{"crop_scale_min": 0.8, "mask_ratio": 0.75, "loss": "mse", "encoder_norm": "rmsnorm", "encoder_head_dim": 64, "encoder_bias": "all", "encoder_parallel_block": false, "encoder_inner_norm": false, "encoder_layers": 6, "encoder_positions": "sincos", "decoder_width": 128, "epochs": 51.4}
Rows from block 3 of the encoder of a small masked image model, named by matrix and row number. Rows with one number belong to one neuron. Each number is 500 + 40 x the weight over its row's rms, rounded and kept within 0 to 999. All counts start at 0. Numbers have three digits each.
Before each neuron's rows are labels from the 100 images, of 14848, where the neuron reaches its largest size: "lies over" is the class under the peak. Only what is clearly more common there than usual is listed. The data: made-up road signs on poles.
# gate: MLP gate (encoder.blocks.3.mlp.gate.weight, 336x128), inputs 64-127
# fc1: MLP up (encoder.blocks.3.mlp.fc1.weight, 336x128), inputs 64-127
# fc2: MLP down (encoder.blocks.3.mlp.fc2.weight, 128x336, transposed), outputs 64-127

lies over: backdrop
gate.262:487486491525485452493492523484550503418496504530501478506387498419525541517532567515486495507498532509534482474544502487598542447440481523493502541480374569408544538466479545543510411567524509
fc1.262:483506458526502463492450527469444478538462446525596522417528488496480516485540508474549496508484515574530462481469426557534551428524502526530536500492446476487552536492460515511511486513485468
fc2.262:485523526501477510512551493608573491621491505502527564507526476502531448431479452534525509483482492464513524507505513531508484552536561528507506426487522448598470498495461510519481485485431466

lies over: backdrop
gate.184:462456438456471487431444473504549459487442538490492511530462469498465475543448483503525417647501459430447463470474487513534518509578477550522450484474507530483520519503454529471469521546531456
fc1.184:556450483480545535429562446559495420525494458539510502527559514496518488475494474541478504451422571511507464501549566426390462489492523538517500495485524479539472437463514515513444443512424431
fc2.184:460449523555474407503448513444500550567506445521517442452455534515472495461474471573505404559462548526557493509451463611473526485469481527479477519527474491542505517589474498518509555542561471

lies over: rim
gate.110:519488511619490468515455523541425514505536522535437459458533419493511487543476511537506526481485461466508481510539526502557535459423503465525499426430511520598552507425463453497509461634517442
fc1.110:535512498536431493424472467565515494434513517483496547530603468433480509480489519469493561538498461491512506493449504592576531466498587479459471519447489492592500416490510497505548529536480460
fc2.110:517518496482564480541517488483452462462511473473543549482449454480500488473423526596455470528534503518621543551593478438457498505535504512497570445516537571447534471496526510516574458453491552

lies over: symbol
gate.3:590544492523469520460505540520422473552535460558519564539520442475459405445500433519548461494540495549578507532535533471450444496474447489525521500482539507466571521509476500442498433494431491
fc1.3:478562531455404442512474553430507492488492491554484509466470486561470519535502612485397483546478480490587545486483551544524443487471527444432468416494475478495506498498548430453484492606590486
fc2.3:453472500551500496488543509559473476522504526488588537524480520520518486497517412437544435447499456532518499481503522470561547532483502557487637501575462491509525489572488537518537523458502455

lies over: backdrop
gate.69:513472457513520518526509410460497540433467524519487502570530482472495546536548501508461504566427443539481471553545439507489529519477512489467529533462423437469450504508538512563485474491578500
fc1.69:403466489440607537469535510520502501438498532548556418522545484527529446520494419503566503479537510475503481479526462519561531513384516497490558473489475448476567479394474485484537482497557478
fc2.69:489471493531477498505468535556542453487522494471528480540462548460461500474463508515492507478457463487550490486473520518510500402529511427469519471572514518542465514490548477483558498463463537

lies over: symbol
gate.293:528517553515543531466483527443480485502578479528400483541497548457452494568417510514381434509530552498489495467477465508451506491517485584463482472493518497490562491489514466520557528522492541
fc1.293:529493544461462542479505447525507484537446465549461503476520540527506483557556508441531540517493452500462506519442587469509447532450502463420499539499550519586496482525512580530467521472496457
fc2.293:524477513467484502485454567513420517496457440496444467455426502544493455446538461439526491465536550517527479465488534506494583478378471477566482418530521450476492442481423455441541506485495519

lies over: backdrop
gate.178:444516445496474442524432501429494544458482542491542498482520493419454534551544477465498512479451520531518488491404463487511500520561470458492543519499530561415518531579487513501535490462489481
fc1.178:504516465543486519530455505459442514498549467476507496504520583535501510522531463507457506473473562480560531522482525473506467491547531519523566487492564523527493495551567580516543493568496557
fc2.178:553568536505489538533498537508543595515544475500474453427519505557515512473508548506445471470544496539443503476458493480516472602520504520543526444507465550544508542476463511534498516457522442

lies over: symbol
gate.150:494503457463532504486511524456403491527527489552491539574594451452551465487525388479485491490575484538485475491465523465483508468466486477591492499497474472455543500441459501465454541474468466
fc1.150:486489460524577460467491497487457463486531546492425518543479449448454603526506452491501461540595532529467465536607532463526495542490501526533561498548481517466514502457492471503484514448436530
fc2.150:561465456509516506558493521470585516510475496586493553511442462503445560534518508539531630477503480457527477499499484526526608465493487381523493555461516500451549494490583505507444501548569532

lies over: face
gate.307:488439525502520504528534441451519503541446512499526540531550523563567486532512535455543420427562470504465476474536492493542510518496461565468456507417468526487455479486445446519498462511435532
fc1.307:556472567514482555518510553532500490518498530539487537430522479396528464520507444558460511554456549526515515506507533504484540523447516429457608372536487567515488546475489514557552503528498492
fc2.307:438457535527489493577501410499484582534518508419542451468532534531514500534490511544530446529489519517454533546519530544480580488470503564467456521469480489521501493514450401416471482498440540

lies over: backdrop
gate.316:499519568558520445508401478506509529459514497500488473509478488497525625477507528541462573478434572532494493526537475431476487533491483505462453521549462511483549526498462493487567462537529456
fc1.316:504480508514444472493499453534474488485483472485536517541466442447538495463480446484485517469453530535495500502531479476404495511490521418483500486471546402517458443495476574528442505518434518
fc2.316:514507453506513491491522464484506602480578483416398464444486515546472461532521535483521440443520504472617464441434552522551487518436524509525514440441451477543547451491476477496458509509510504

lies over: symbol
gate.12:507537494508469560505576522482498520528492479532454618473420474480555463521487519558561476477508406535501469502545535472543484483508491509447495517421533510504445496463544534512487494478523479
fc1.12:483509474528487518589488497493558474478478439463409417498527532482478511509506442438517442501489506493503549490530514493514496497497527527519499459572505483493457489506527524490493526519477556
fc2.12:490488438484525490502554536583567523504509541515601472511453454506607501527453560486512503467492510497515511544465526533493519517476511530539515562477467434516530528531580482470502465531576504

lies over: backdrop
gate.114:521537492585482520539489503473443542462515509508550540536551447589472538513504471548526549418530493478498557417466488440446566494546519463505409446529492537548495443568545489469560547376508524
fc1.114:518510450432491567494584464562593438483547465528447540468538556516459455468464527497492557492526567484474490463551514513541460536485428478510538520396430463560389485474511497481477453539459454
fc2.114:500522578482515474580476498489389508492543496461473462537510462476578586491464511471512496602460528513542492493485489480393543424454517538432444473503531521424539500508485443571513508507533494

lies over: symbol
gate.41:474500512506477463501496481473538512432488548557517532493468490467491505524481542524411501562485590481507470483443514488481562408424464457556505523554506468468480498489488565445552522533490449
fc1.41:525543493493477486609458486487471476504434514398462473523494492519529516472562488580521504523462562505491506518480487516493478487568522460475496508376472453556411499578473495487577477529524507
fc2.41:586502566481452522470522496498470489455562530515510570479566474504585549507520524586528521524496572464597451519477488542514515442406496464561508502559458392459528512452502457459495519532472473

lies over: backdrop
gate.283:489480500500448488491410538488512594450505546470549491507499505511508471526547429556509480469493560502543492514472470467519485452512605499543422472531492492494488479524552514473418496467578530
fc1.283:422492501502500490471547477508553522522547497515468469392485468459510575455529513508499537510482549507481433482496565468511499406493466557495535500469493556465528546475526461561550503565492520
fc2.283:566558498472500493563526500496452502577549500500457529539516519601534464481550532523499490526528518461463470526498461436488572508572488493575392522411482566531520471498452474474502514485450498

lies over: face; symbol
gate.65:469477481440479537408522431575511491436546489514501447435531489486601405423522580542547513497469513502535542468475488494461628540549554506490584522526490526514486460529544539558525529532508492
fc1.65:479505499520490502490514506475496538480487512532513542418519531449484483482499512564440506525486532516484398490488411555442425482504508520516412486492517529451535540515474405490476463504507545
fc2.65:499506444533473475496489541510536532534545479446428504513527506548532541453469476455511614495476474476514464529488563443520430470520460419502499497548476533587512566464558460531557524557497492

lies over: rim
gate.16:488480518483515499381465534492476454496490476500529460495481506478496505462524531455525557492501468481514499580427519500502484491500635511556457494452502562484473523484447457559460533521476517
fc1.16:485534563606553479511480517430471484502542446484548475552472522516509481460537488470506558462577454467471492519447423513551440540472508497501488514493500459540514625448506529549507497504533455
fc2.16:524470514547495523491531456524493428449535475496511510526451449463465512550519512463504469509461533523488534442534570506596475603487470465439466449537528505481445453496527499534475505475477548

lies over: symbol
gate.63:530525497458518479496540521577463485553546492448500513540551516491492585489489458495457445538573504461469548520506556428477549522533469513598537463512454491539562453494464528490498489497379495
fc1.63:518482456509606503504425499502418493483536516459491501524511524491519510517514433488473421541458469542510489513497501524437590506483509512618507506581452490496547553520445592501544520562491461
fc2.63:539537517505444508504435473465570528459462486543478499526529497531481491455530574577520539462479565476489517452476467503514498505432513487395550513443559531479467541433582460477527510453481533

lies over: rim
gate.237:532487505487466394532498476503448471546506434499492500474542505510482611460483529524460494499518530530499503424540494547474579403515465472553482516483480468469546489521484508488545542437446510
fc1.237:518495501543477526511489525467404482547491472558505535538587510521549550474473462465495472466592533448517489485436571486442491457493482514482512492534617440506488476509517487461609537509452509
fc2.237:538551488525519540430537539496477576500538591535537505519410546458500456416480498501473492463475470467461496489517437504509513476513508440536540471548510536510500430487528547508560479551495495